A small sound classifier, trained from scratch: 4.72M parameters.
Rows from block 6, named by matrix and row number. Rows with one number belong to one attention dimension. Each number is 500 + 50 x the weight over its row's rms, rounded and kept within 0 to 999. All counts start at 0. Numbers have three digits each.
# q: attention query (model.blocks.6.attn.q.weight, 192x192), inputs 0-95
# k: attention key (model.blocks.6.attn.k.weight, 192x192), inputs 0-95
q.61:450521485540453500517581487575607566457541473483475516396549598528515456545523523471416564553462515580476447497481556459531530573543533399400597428538495524458550450408439543485528526433507499485539513516500543537532484537518556508582564553461447419512426456441466501482532506537483436481
k.61:456491539503474550464433496449468410436520503452534493519571563555461518527565430597480484431446515473477519464536508456395444394400529458491441487487578522503492554552481468500419423491604452570501547519493488491530509408557412587401561478543440499560533540566564542489535415466460543548
q.62:555488521510421461581531483594614481501465540497548516416488514485569441508518540531401508528567527560478430489504410460483516576475522521404651465468459485501566475507496533457499522473471492478495498492467568589461548485522543469576459501459508497432456475518459497483489551511514460438
k.62:430519478482563522474406500472444452442535422493438523546532472544506517505534461591471466472436535438472516458443518479442512439503503500540407469374544477540509507485545441520419454547588473519458470518579445484530500405606408555419557440469480528565522517505530544467563547493472535521
q.63:552488480479405510585498475559611494469495558467488468429495538525512458559515486512329494511583528638443455493538420500537509516472541442422565466504535529534535449523452536457484459476447507530469443529481581493439571487482515517540523522498444429453441491527500508470478508487512468460
k.63:451462475475541480490414441535448473454503465492423519527460470528506482486505462551492473490459543451440487451493486499451492433509564527543448472382589451503565542558518421506457464524531530564456435483500511535552515395555432609447500444441493531474545502525573526431567588525475558563
q.64:489444330448514552556442491533500581442456417554532412545548461562523559454473478516462543481490450477453547476453467470504452462474503491497477505477435446543589498569448453542454414540461505500431579581535549541455520504442583543512527468498556499522491460611447527460526527473453541493
k.64:484388420395558498531504534498470523595459441480460420490570451586481490544474467521507467518511478467393448481356574438469428466549500444541555427411446441504558418520530407444500464532535488518447512467483544493453550487469531576457440462523501480494469439498371534519570529499527555531
q.65:494442427396489584496493448474535530442468475546475478490501512536493522561469484564485499427515525573491508487429490500508497389466563468569464539476472498588541471553468424531511444585499522464433536600559611470438516400519515572500568420597520472513497449603454518515516523481550514562
k.65:455501528468548501525523468407497507519522538488439500521546439498533488563423459521536418531486493442401459500395577543532512441524564516606529387423514423459495475591543410490545468486581496501494518476506556498474555445588501546444527475528475551540510475521406544542526513550582498536
q.66:473522451606480506466473427572449330458532492541499594505526558524471433579581505555480523407502520557454512467509515532362551486509515412463522585524551610496550486508423497520446533469522492500505405501500531483486496409567416479559531521493462507500512479440502484435469443422486541501
k.66:417527470639547495499531512590415444479552517510498588530441485509514385575504550563417479428529461595529469593430519559472618469493521501500451517572513518508534538593507573559549565481496486500460451449530490550478524409590467405439467453494467555512562510432539543541492466500482547500
q.67:476552697534533432485517542388520497539478546428493512497465496478478452446499465457530486513508535461570423535540569484557500551550513542547498412490506533430366535451552483409564528539526477500580458430471459515616444546519456497485455550478509530502540561406561508581445520479497449500
k.67:558572542520414505491467450506563497441455505556519564507477528407507539429548466433526586463485526511605590422683437480544485548451464529417461574499524572516469509390430498514451515480481547465591470555503506475563442553479493532565530541507531435497522484468570479404460466466425481459
q.68:475426377466460538505486488519517580414481427605491409505489491584544569510485539501493472476480453529502542515385477476545525470428529472452426555509430483563579469560495449549517412547454522460415567555578609497420545493489573498476556419586554441500456431572431494516502494523557564512
k.68:432404496433547460472509501462499540559536501504458504459538435579478510536460553494524417556492519447411399527373603488556494501568541488543529426514439424410519418548597412509552409500468499480450525437521534503455559485485502527408529442552507490473437469509416521570484503542604513465
q.69:483477382571505485504513468548511593389522415600525463540606465564515534492507517508467569468492453510470518420417493477484485489479500436453467529475421460512579418570500450575474409502483560478465502576580545550419477523477564559497537407514542468548472403597444520449501418542443542489
k.69:396413450500558501482504511480426544544518450509497472529605428585496483539471491564471470515476491487389432502358541497469514463588488459544514491459438447431550460581553441526511401573494485517414492509549524518416532452445504562476534474511532483545478461503415560540478482498537561502
q.70:429421455482438478444490490520534560359491448596513426516542526511526550488494556481523468453436477549491496500406509493530565483459537502394456494500404498523534382501538474509532448523445572433420543531619583555423551540488568495488515380583505452491462457496437497559500410579501595530
k.70:358372532508502451470482474487511588523525478521441504504528461572516497475470551444491467546467564473410395541378578496539516563531492504533506472542433446389503468589597448509530427527460507472423524481528545563445605536518486562428491396514521515513448497497409519609461457485617501493
q.71:471391446489432441434539391586488557373434472517518464530538517490470562450496457477462514471459531483461529515478512526509520421392556551452415503491504462495521478614488479554529526558466519499414586569511616563450617476575572504483499461547501513502484504539438604519487432511464500413
k.71:417401468425505400428523458533488487553509485517423541460600490592451501480504463486460485515499530444406424539373562490476479459490550517567512426475484381457480529565578425500544551506491526529457501490488516584458629467496513568507506514412475506486450482479389572627499464432595566473
q.72:448469365569504450458508492523493550415529423620522425517573511547477511500512475456476516474483458495468546462440488467506519465441523468452405573489428520498536421545585469565499415513487547491458522567552515509406499495491546530454541393544559464543477431565436448527467462561457557527
k.72:392390447523514455467529469502437540525553450575535485539602495605502475560473532519470455495494455457417458502336562479503467497529531461521530484480469435444542448590547449560464416556514534515423537536539512471408543485474499523423526400574563437536476459478417563546480454532545512467
q.73:567539495514579520579508492495468458545532518465479586537502403464547468510475470513454548540502502408480548471582491538471421485518427486579566482461542445514492613539417444533443542471563379582541458539429378457566450491488476527546536588447478576563585508517540551425508579469416411450
k.73:598565436523543509525531535495452456490446538454570531500508589472443506547509431551506545447488472494516586404624464521401497399493481474457486507442545557556521553439388543433424579521558425573595492528443478443466444442508513487562479561529467498539517523505536518429517504497341452581
q.74:479461552516549394467536473514439479480492490404480552536496486523448504430505446485486525526499544403489512529577518525500484470475538571553466441488629416423480608576511485499523571533503474603525494472399444511526516475544501557471456540436488570520565557431577595561486486421409427442
k.74:511530446510447456426483441562524456494509499515511543447562583448445519493563443466424547496469452466589616466572523443427444442411507484474515515465561494525497548469440423520431620458499539534515517582446511542463469469510563517606522587407462475497493505498559551513522396398436538426
q.75:577422393484502549549484435576514514447459430533491549481503492536532531542464492551464497441527464568440576456509442517508485455429495450522504528502473475575569488561401426560473463547455481502399546587513584474427569435505589502514542470547510516469468458604448541437515544484492549518
k.75:462431499463574493496535541465446476606464494473452538432517453577490480569461446546504425499510506470396395549357584552464516444581525522590525370457494441467496514617544469456541502524530480563458490443462497513475616424533527513437464500513490551494456473532423536567562535497507483530
q.76:504558621574536461484525482463433392543539591443498595478474491446456430463509434468522505489515553416526476516579526523476465487528513504548545488467586490439424616532464473485484569491525459567579441466418385481565439464531418543518503607473499544537549548460607562506446474389474425451
k.76:548616468579482494496498437521461451452505540507524559535475550412479474495517474480495577426493449481604660422633471507436523454454457533447440543474537565549482535427440528479497608465518491492557470621490486463491431451540511512591541552482493503544524533468571486438457463468395475497
q.77:481542610510522484509564502448485418543526560396472589486502542458442421526526458527525530522537568479548456483603483522453468539567514497533617469477576533474409556442494542450499572463535460469615397455443457456595457466521382527536480577446442544507502567467588522498486476432523433529
k.77:569610486552443535535488459533487486419506494507519549495426567419510463496532508522488534415495489528615568474613408552505515491470514570468417531509567579587519543480432517526482587457536510488538435522494461519558438488548518467562550558482490521521540545485635475440465511474391512488
q.78:455449399514439471403529392616489474380501475555482509513524579527528496549555477522546477446517514580458549497467488528469558476455544426456461545515500547524584420564495464580494493534456544480425535540548622515388560460567535526490517424545484475473439454531465529505492398480513541473
k.78:376431520534527439460530473508447480551565474526447533487536408587531439545498526487424455523500520490419411606379606578480529482535557509601554459521498440457458536613584455518572531480496494506428501464537488574462581421548479484424492474470483566485478499470434580656502422499610519481
q.79:517385437475513510470492502588510586415479400538520403517468496563505588435469563512469465489438448550479541566488492484545540507487469546454465488531411469570569446534520522517574452556435513509363585536505603541447588533452616523425504425519487493480492510532435505525546496568495561513
k.79:472417500416519449461529530545534523537475481493446445404542490610476530436512494475493447608488541468428376565399605469538452513544525466591566436546449437456484454575538447504516452497496520538410586406466521530459627522484517497469442450462495487451425482558417476622522469461624508486
q.80:412555486561527506535535479479486512408555478534474539569626477455490415489500417507444595509521528447481475383479510437430429493505531428496509516401496530445483528533501404536436465494577472503597451586524432503499410496520481581543563531506522496621546404513539553489456461522364438415
k.80:445469430568540498509488489512393482450441441518556526600541519535447479556493440567470546416506456494501559387473489475391519417498494504433446532432489523499580517557488473477473452524554486517516519571520519514428505380508509616526559474553504468589525480458506569485463447507420538496
q.81:496587607531473451515524546432528373616587568461507540455478538460438461483547500444519521519554480451516434513552567454505495503534482491524522487511530612466428530393527518450501546429543516491609431405449407464568424491465385422494498577446483470526510501449523419512517510452513490522
k.81:568634523592454530495457513506522484488557474503523533521428515418552491494475535475516582498510462523565634469602406519506510552461435541379499602519556575524521529432437560518479491486487502474557477595547479485586411564497445451527571512528513450519551512457629436452466488537413479459
q.82:500537628524519482501515483436478379539540590412447593438498561461417386535514489533536480438523571479493471529563530505439510524532528524552554498493572568442444525432463494452521577472550455477545419442441454428558459443562388521532484571438448532497490549444556504472474513400505436493
k.82:528615523597499528516472466527501440451517507504511617534428520390544460513534507507469546422515485545598573501619437557502542445454553545432443496526540534590462578487431512524508571430495488481558458537533448507599417467590480455554505540501466571499576517464622482474491498469436487486
q.83:498445367494523525520465486556512601420462393597519438568580424559546590458432490463448531495464457516512521467451487480547499478445513477490446478478415480552536489579519433569491444541476526544455560593601535514454525526433609542487560434565556475558512424590454517508522456577453523516
k.83:459349451414543467453528481483498571553487491519483444480620488603453512516450513525507462546453469441437443494387561458493465501561502478531551484427480441430524469557541418473472437510522495563471545478477553468418546455443558538486487426527517487515451480517397554543501490539572499488
q.84:476564605557505456494518559405466471543503565462472525487495516466445379534540514481532459523518538477535406519540526499489563555564516490464507465524480561440426502441537533431520527477526524449581441409505423488565443529488387514488436584438464496520505523389557477537440457504475478509
k.84:525544518589451513552433489563543493413502545541549533521436538389543490470504527474457554438524478512598587491610442464520520557430488539429428637543492600503491537445462473574475465514479551469536493550548465514558393530486508490527543538491526472522582517497649453404416445456448473452
q.85:469446414496545556501492401517516503371500460560458556488585481493542512545505450579443521448466518503473557404482470478437519443448557461497480545447511505561554455587458406551436494539529499509500494620554526486414533429548508565571584476557468485546510407578482604450504449553433503494
k.85:474393491525583457518551491491432492504506483482470538495583431557481458553477440586460426464467480482402476523357557533427547404554542513535487434456504444462519563600541453407506506563572470546470475486486538525459592418586524551426513489530467602547500471436430581573511508544526502552
q.86:519485367452508562542476420504521570402490447576497481525550433460574559492479479549412516427495500526483539380476439477512493502435468458475490525429473458569562456558483421545482454536503511492441534602588584554443580490522582534587569485534494472551537467561432561456490498564477544507
k.86:479384492452591470489569537462459559518455461492475516506576421586460524486449471553528430532528549491375413492389493553484523442577520504517512417453492450464549471540576492433545479580525450507491512422451543527459614419515555573427442449523491554479467506512395523509519549547562483535
q.87:520562622528444474519544498463509472561523598408495552449480505412475421500505494469473486519532562496537465479562502522503503599545485520442588497496545547445420530402535566423530586447517513500583416419480447488566475536517420438533447582450475547448513554366544468521455508485538492514
k.87:550570539528437493498494479534539442453473492491521532539395523376546506429519527469514567469545509562633524488628349515509540555456482560434457562598529555523446559439486619526494545500464540474496467476486504525562441554503502463571489549468523540467556581480614409440464521478489474510
q.88:520526532429430519504477439470496382550473537462522516432431574470440526498584475524486475452559541530578533525600509522504488472473509527553559511537568540521487539454412483450489597502457467501460452437435527487540537432531414420538438565443476522415535598492526482469483514336570507535
k.88:546575514501480479506567470494460452505504526440456556506407450461512463484489474443539462479557540515574557516615458533546565517498466555510498503463550522591443502443482556477542613468471474414509436465492515558566538473531491425580467577428436592418557532402559458490502503522500528501
q.89:456566506584557464522534477407489541464560516516454560522605409424521446487485409488444573559474519396512482408522516482505482477497478484514486489392505489442424555534502388518464553467547471521603441527521370517520433478512474550545543563530498527653568421519488559515449474511391445415
k.89:520478466570540455506497489487437500436464463490565553569577592474431531504471398517530547468477427466485614371514500531424510438468485509416458523439508539493518549515449489475424548547519423566524528605468487451413492417480507659523540518582514463585552471471499548383459489532373466496
q.90:535517535535485562509498583467481435597549522468495485467470592572448418614495527518565472488523512604513437508483532489427529598565490459496554504554510592494515455370527579491509488457501476450522451435487461411540449502485390507508493473465493445460464508428543424478526527477617442587
k.90:506618543576488584572452527499533488465493504539536509534385479432586426512496606538468512483525450604606470549539468543569520551502506484497456561577508546554534508510450523578532461423458566480498475489558436473534448529526481416446546481530493462509536499553634458474494537498486483512
q.91:464453437493591450542479516545490597454474410539490467578546425552571535412463482491436537557466463407444536471474467482508440464431499527518445495491501403514565545594505424557477427535507444546470551611527504532497476519509633562493541434541535514559486470578468562509521518555413534405
k.91:465360453459561464472484505490460494519470474500523411478616566584437575496547442529514503470443506417397472418416616432416412447496507452491555463419477473450564479511512420442437463554548464552474555529458556452416558446467532561492529485505489445556441467537437524546552502461483511509
q.92:534517623420492497522455522452479429614476581427473535438447549476416455547495479498522489500527547489554496596542516516531477499546498556559558445483541522518485573429469558421524572530498469441544459392422473450591489454507428473503462581461492499431534611419533494505538541394575465532
k.92:559598538478463546557462489479550465497439538500457558475362513356536504455478482470544500484538531502611583484632426542551500526442508540492460506508529506566476507405467529510509569438485553465558459468501462462597435519536475472547506565452460515461500538494583441450521536525477508450
q.93:465501459624516492424521570590514531525510430489518446527519488532561474523483564510496458559411431537459487527453501465469556588543460446381563537547462535474548446409585593503495475436576489502504491511578471535476480586457537503477506447495484499490419449413457356479531506644487535507
k.93:417446508565510509493479543576507529472591469530560387504499527642508499507523556551431515470502491547489432563441494462502484538502486414470504581643469560415526519517485561503480391526500509529455543437567485501533507580442483422408512448552535454506487496559529504547471521499517484555
q.94:576451381435496535556473438611536550484456430570527493486519498545562554509490542524451447457543469561439583510455455495506485483459523471495502540551423469586554435562437489575483470531443543495394552562516581476442556502489584495495505427544491444456455518574431525404538548497529561536
k.94:466399504437604478526529544516489506572508527507450457451519422600499461518467491496520439569494549510381389559374548508472479463541489535618554387472491437482481476564558505466570429529498480492462481425468515540489571465502484485408445480496468543473426503514396498566530551519585532535
q.95:505416381487503522464496451593486532398469439574509486472559502576527544529461495539471449425496481554504536469445483522488513523447520455446441546515470497541580450582479477552490442542475555487418530548530617499366598461479572534520526434541493472488481446569428497476509447507515532495
k.95:440414493487572474470533486517449530557523482487479464503560422592480444531476515514477437549497502478428392586357591537479506493536552433573533478511460430455507441603574426499570465493487521517429509455500533525423600446532458522468464476516494566460473474487406521619520472480600525509
q.96:492507553515442442412510467511471378467508576470523557476477596442413482460601474528495534399533539499566509519617522511485563520516545513476481519528596556445457514479506505425474582544481533526513428437437480501504534437563372476513440549490499514433533569434578542543441452356493515509
k.96:492550490544456478460579428548457429487479509491450562531373485430530427509516546418465482460549484490591558548558465514504594541446517553467439496539531507537455505567540547552517624441433566427500431560508492591485509457560502425603477528432485559487515519429545492506480432438490534444
q.97:518436435460442494406522382573490519346512490514465537470519542507528552519501492528533468474481502565461547488465476565504539445433540481448467486536501503551500404525502506544564538492445540477440557569544620547366594451546537519529524464574457482488478461521428545498530400507545544491
k.97:413416557476498446433548474485467527529568521452430507479522443583488471513501514488484452560487508463395377603361577557503550463510523513592486417528502404431462533635592463503596526514463498494468521454452507559491631437515464488425479470466478564501482497512422575641490465478616489506
q.98:483493498520605413550534571518456569537492456450493511573515387489515504415435462502450573580499513372514510473533528515539418482501495535569475452470525397455486614560485459512490505506513422605527538532440390519536430534464546563477468528453546551592537526520584527522464531494384430439
k.98:544509410497493500496470503508498490514488469487512467495600590457407547477530437519516583442470433464515618363576508422399426441471477421454543531400525526513545506447426439471374537484534485548515575608450493443452434461413562592583523573533503425568471502568517487444500482394411503499
q.99:514614562559610525553477594430501491596539518435501516554501447426531415517481509519501526577495510429528430464542522505509443524573456493521556473461526492449456558460467493489441484462575466547604403453468334449572392520454459510526532588460534516614542493483563472491489566513456459499
k.99:582597451538498561564493530491533496465436489487579496547508555428501541513492497522511585448510440537567593428638417499460499513502458467390451543502483608533551517394385542474443485492557460532560535556474448427477393507441492532554528534570510439554528494526603449376479512520384464550
q.100:448504390534478469435534537523523602409475477591511439563585493525523502489489515465477522489479468550505491444412484435484543551530490475376456531472405514457485402521588516510499430497481547449475518571608510519445486607463553533494513446579527439532450448499469467537454423587481582460
k.100:446361511474496449480500521536473550486516451544495482558536422556495501484494546506483522509564504498436394495381488472528505543521497476543490507519449462434533440582606444541497396530439530491457538487524513559426590523457474568465519386513563458504510482554421516546486480489552519491
q.101:506503421576435573514497503540515415497555460611541466486502572527481475608535544534510484373499458596512483481419527444434542537536518403439516616524455602521545410456502486563435404452471553427450430486570538456462495460491462476535533447569507429524490446522448420443497521513548558556
k.101:408467508586554539499493558522464493521525478527507520545430438575566418595433564524479429484548489573512406557380513540538593565570527487503467491567499520464538474573556541507568403506508516464455452459610504509495519487530440456391523392566501519515501491454480476537475551582527529524
q.102:513452574511406453425532472510479386509486583497517527434423607486447455545561498510536441438555545577557530578519511508507601523495562509469468546578523578446482444464506590482571549503467551468502464413480554464506563462538450476465422465473493507383476564423541454517475452391600492511
k.102:411541548530439513494511484555533493481556540497448548497424469437557440501561603472440449482559502551607507574542472526594587583448515515539497533560503495499411484517570515598541589447401543451477453511574466544561481526548471380526506493432506525458523537457552456548442443472577527434
q.103:528440501397420556463509493519553504518468522502537429443462555547463551565464544540565414467476484615524451541456502511538544532495535510444511473548441492543532376428530577483589416530471581414413569499561635517494551492501568477461494433541484452385437519512456475529546529559639520584
k.103:489473559424471513521496529451593530536497481523444445472468409530563547456474550495523452589499559486439401594449523496629493537509534522590542443513483445471467464526548450497561434458454587459439492392525519541576569572516467501418520469476471539464467515528450481600550539517668489504
q.104:509420437447489489460486448538537542387445434543516470531512456512594588453442492483483466524432446512520572495513449577598515456408461536489442515502494437552538508574507438547535489525433485523415594571521585571431614508526619518495526463531478509491497473505423538514536468560478547478
k.104:477388511447506422433539522517517548541527527466456495425601519614433521450500474506519476590478537484409390514446591478467465441492525503577541406516527443411450472552572484496537535526509444535500566458406561506445594457496536523478453477492513533504424478490377540583503488469554493506
q.105:515571634523454482474526548442483454537519567457516498448449546454447437502541471464536484509548497493546445534541531515510518595550487520499533472517519537450413490391548543431523525467492555496546449377475446501568491546473396450480444546461483498459464560394536462550463477474536481522
k.105:527589533535432565502438455543531518451526531524491499526417515443523528484532538463495537518530496550622545486629420505575503569447471548440486600585503582564474509423443535561497491452437570479522481545536462523585448574462462458576524547501536491484551552459586416467425498478493462458
q.106:440425418478503484439475501511530587429456442544450429499521529574541566490505503446548455533458485521446492512449499494492543451394500473491406496510432447531537403534523482534515425549480502490448566561588635507435549503477570547451541409527566488516445428526468497544513509561522545506
k.106:424443530501461460442533448465511540501579515520457451461605478592516521536504480481469464531455502439412439526356620449520438472511545443554567418434501422442477441517542364483500429502513487522463531539541549487489535518472507524419524480489494451521447432514440547588496472507555473502
q.107:540437585451468478456505530526476410590507577411553481419391582521404495505534488457576432472556517559530497614514517513550533508495542543544496502560525509495472530443502573470541559542472555476451545396426525485524564454525478452411426521475486525392476592474540486520506514411618469565
k.107:543616530494430525512516443515583482482517546510485483447445481406530475495514567419519471494502515466603538556582498502593524562461503510526541480527530518554432506447471499545522561389510547453519480523537497526607445568554506400563510565448450519432507530482546448510521502477560508476
q.108:533527383513574544510510574504523597517508443527509413568547422563587537541412510507539481567456412481455525477464426483506470480525428449525486490503463460546557477532529497555497408502527463523477560570569476491453443500431593544450553437517543473530445468568456408444559563651489514565
k.108:497498469484488538528535568456529544539555498527557418487569509573497534550432488554538501544451425477401460476468579445475412478532504424536562465491472501449545480503448467498464410560590480565480553468488510407477467491454484525397513460610521410552456495604413484467535572548506450584
q.109:477504568459489502489460446440450337545493570483491513440406593497390519499591461511502521418500571455566486556556553490471482501494500551556527541503583510480430598454474531440479574529518467500551409427455479485585479422523391463482462575433466527464552631423599501543476464370557500539
k.109:513569515480452529497499458550514440460495502483479579490433528413499494516557484454502495424505499494592650540605448512509543522418497519455457532494561516569485467417451522504470605425480562439537479518514519530534444512560530480565506553447474484478543526426595485477487512502465529484
q.110:522527518447556526616494583397491556583531520514492476500529427474486464516450453490473502559575505427489505470436545494497421425503520506619482477424423452537453552539495412486480426509519489474546483524516450464501409425488499580479546485538543507556505473624517524483481537477464463497
k.110:560555463485523552561464508374507494491446525507534510552594482418496509524446432531558532464476462415462579382508491496488461466518501439481512491325489498490526511459432429492423434535551446490558481576514519404511421520496543636530579536575521454566523511517486495393508559575429453491
q.111:583485567478449507484523530500483409636509544460522510435376595505461462572542515503546394466566536578536529613524505538515551527513496512558522526603548547493502478468459576460541551497470489496505491413424511439505521441500438440444457500499512497398462610450541458480503552403584508571
k.111:537630536534459554530512527508539473511544569507483526490399501409539442552513557462503470472547468511600530523568443549555544557502522521527528517569528534514422502448489526525545543443481516471484440485537438513575440527541472393510511559489486531433522556493572430487501537465545473510
q.112:587512479456464605542466546523551491574510497491493471419458549513559498615462558547543410507486454625488484538483445519516548537528444445495559511559465518570586419448450535528519470460498482437503507464528560469491504483473507483504524445544490442442425483514446411381559572555625521584
k.112:537529558476527572579486568480555532517526549458496448451429464497523470537453556556511467566518516580466385608497494562561532528535515492545501466560485523494456515515504552453577449533523466491499461358551472448579479542507458411370491472527485566449490517564518422538523575541561447559
q.113:545446413484507554499480451517505498485515437552492464472537536537540480594503492547520507468504456551436507502437466461456502447487518438505489553492459509578578433517484482584486413513506475469443534581527588464397526401498563529474563428589520440494467468586440500416547515568532534551
k.113:444483529499535511519525573461462539501571515503463465512535467587532436581405514571508420535454480515386381535356611542491558418570551463593501423473474443476516488602547450503542431527552464530459490467540495475487528447550482493377511433555475542519526466509441545553554544558545505511
q.114:504466361535507515502506480558497589389484390559518506550589425544588582465440515461449507531463432466482561455456452515510482508460447471452416501486464437516537474604502446579485473505475493552463553578539543522410529535454605553477534447543511497576483406554411486478494456584432511480
k.114:472399478509550429451542522524442547540531478499516447485630534595449512523497495545494515513467462484401469508352606488445484441560495443546510470502489463413535465539534447491488449566512497551477576507466474473442549449411521544443461455516550461542453488540380569574522487508532500517
q.115:509516549475445529433502441494472358491545600484502586433500636479374460580562464524554493401541523529500472536540522521442555516514581441538485527514577577480447454461446476502512578521504542437539481475466522426484515372556389487501484505512465490449473526478547506496467459379576473514
k.115:493625524604448484511509446515499441475540524478435585537396430426580389561507502495453476462499463527587538542519494579533584517462543570512447511507570498565448527597522486570550595450475517448497404566548446555560463475605450478494584543440434583506574535447551528533475447509518487502
q.116:496446402488484499481515468568540601444502443586537438532538521556532534506458524498513492485532459518506523507398466496561533464433495469439425541535436481532561402542492497557536417522446544464422599591591641510400569528468600521502538409584536454470450436572425532491512478602519569470
k.116:438416510413540444500526483456489515552512468527468453494583447604518463531473541477553467563503531519377361550359575513521495507553525511578543456453431457421450467593595463478529432511496515512453538448519498526475593484477497502427481464490552473499465455537366502583507535504594533487
q.117:492401380523463488468524475585483553392475451567506449497560546588527514496486521517454463466483430570483546461475461483494547491464537442460467579525465500550576424605514497558507462544434530505401572543553595520398594518476552507482489394533534484482457463546500482458451443555476586478
k.117:387417487471538481455555504515467520564496495503427456465559473625481473509492537502471447523519544519461403595360595487511506491505514505564529458508483476463514495611585448565531465542477506507432551486508551547420613466489499480436499428495530523456443503501416508578544484495597518472
q.118:471585602556578443533537583425501550535510521463471495552523430464495450450488515471472572614500492430564467530553505524534472528532480514490527456492524505431445564463537488420492490466541466485594440447500351515590414591487463488464480581487508511532550509452546495560455518531443449474
k.118:541551456493489515519468498492557480444429469525592485537504601443437587471554520470540600450514497516589553415641395447484449525478475510402469596473492607539541512420456551483433505500521535545543531545498469459499429525399514576580492507547532409522513540485597426382439512493387484490
q.119:514519521561493486480514425509434379500525580478466619490475551451446405546561461548442524417547561510527502496556499523421515526531563470482534559490585552474531530502436517473435573475527484531550401480467451492545479440555359490589490569440454541498534497445581552427450476386431459440
k.119:481540502590566489530532497551439427444497528480480608562418504433500431521551508546390480406536490546601528529560451547467577476454545540469452539541537538558515579554456559496553630490511495479518442529519493546493509452543484461560470533466484586471574525430590519488474489476419569499
q.120:490584595500521514541503549450534538569510497448506485510468457462537467424468512479477497565479504452564409497519524478566478564547444559485563443464481505404472554409562565409496516488559474541576445423531370530607460590464480460498464566462482487538527565425527483580461532530472480474
k.120:596521511491456511520457507507576515453447458494554436508453554442487574428510491474528578469523525559568559391650398438526419531459456506421486559530514604499521523397431585438438459501466528516545501500461518415506450575450532537555465515487544429473526517513571437382514534475431477498
q.121:481446420469428531488515494555522650422486427537509447465518492528586535475456561503520449515498455615466561483436443498579516537465484481399503507494437501558557394495519494533533424527452532464425576544581645543445574601472576477517506418557510466444447441546407474493527498570558555466
k.121:452381557399521469481494502465499581551500482493431437459557451637504515478501548516505468546514523492386359547394518484536504504559524527559533463512453429463470473555572493485560420549485500500435515414478513514484589518454476499446473445474534549497454484554439509575517508533637501500
q.122:540546452527506559467481568509529543552560439534444431471519499529548420636448537514577500565509418554466469494423475469468524504530454433499491533482417535553548424471564522588520443454530510468482546531565493464451466509431559488494563430560520463538414408570416384453542548605536510533
k.122:472544507557508575532471584479509544474581499529550463508517497597533481553434531603487505559467473524434412582435515525523471516501523445537483496533477522419473498487455485525497335571528456504493523497585437437503454495461454482377559448630528467530507476527455475523508585549501449554
q.123:499593596489561489536537561387549492570484547422466535532485448430487441487459496490503542565475528411518433500551533508567457521562492559529555426454518482450407552477523502419521540491542435521600448456516391498640430547484475514505520542475471541542539566426549495562457531506513440467
k.123:595562522491449520514466467457577522428434519508542459466473570397477611455532476484547560479507509513585598409680416460529458494452476525415489533489548579511520506383433548468417523481517491534586483537494492443543411541468534547575495546500510460531540521507571472431474520531424460485
q.124:520527399533491564519464446580464376512590496519478541483505555530511464601553463545499499423526493505452545455523486500402471445505467382548535565495530527555567502512416467595429498463537473527512464537476503436444473382480458493551555529474468459524486450550484462350536544479496509524
k.124:466549477614556574549542531528427437511581496441522532503493469527523380690435470594472442483481398549478513537446520580462565407523508464522476480484503474546533554540484506490528515534561454500511426496536467468523479394547451400421510483519433543542535501467521536494521551574463510560
q.125:579542480611473520496478554590466443591542495459491551488479529513565372607491556571521484518507467589475510513534478526427536592575445428450560529568540541477521502459512587522453534444515451521536442480491470437527465506469422489508505531440467495499446492446522435351516520507502472522
k.125:496577509618505543541510619589467465488562525491566510501444537487529426570512583561419512469530467619575469563549495552476534476511496511515461538625494578532506534522413590560520507464505514505511472440538431494523456498490460366452469537513486523476534489557585455458514569476436471540
q.126:482454346515510528519479498571512595468505438581530436502575481529563493554466506538474536501481486514431539435448465478455457450479470444479475538465440495579562443545502463619454420477490515502509555623593555488404468508449576540509543431539536473587468392595432477438521500600472528527
k.126:446409446481582504515508532508465531542527490468497447515588445640525470543476493584497462511498464503397416490328531487487505457565496462554499446489439431479506480558552467486494409569543469533476533462508499487430519452485497526413491417540505501552485461504402549542518559539531523542
q.127:499491604433440464477514508472509410588467596432535517418418543466427497495529511472534443437561553539555456596531514529539552537530511570560533470545526535475448505404504588413538539521473509475488483408414487478541528482512419445457441538469480521396477633441555484545483520425574518544
k.127:556620532471419501513507477513574464511486505502457532491392486386543516466506540425515507477533558501579525514633422517568494567466474546499522519521494494561472490441511568526543567449423561436531466495521450534570470601550496440540480547457495537454492506489574426472501504488519495465
q.128:507454441559471465518448593510484509510452457520518438582445438580479536433535525473456533490476438458498520596529450501460476510444457501467431577561543460489533648545454504496363496463502525553507528474417510561577532521501545472443479483423558552477569561484494461495542510504399542563
k.128:490533565455480529357529474521510507497547572439459529550548456408485375501463505415525416522510595461566439557517519584586488486514474513564462454535455494514428451542616462603679533465454511483520534441504500550512500504587459564495516467564520491464480514492522526584485455464595438518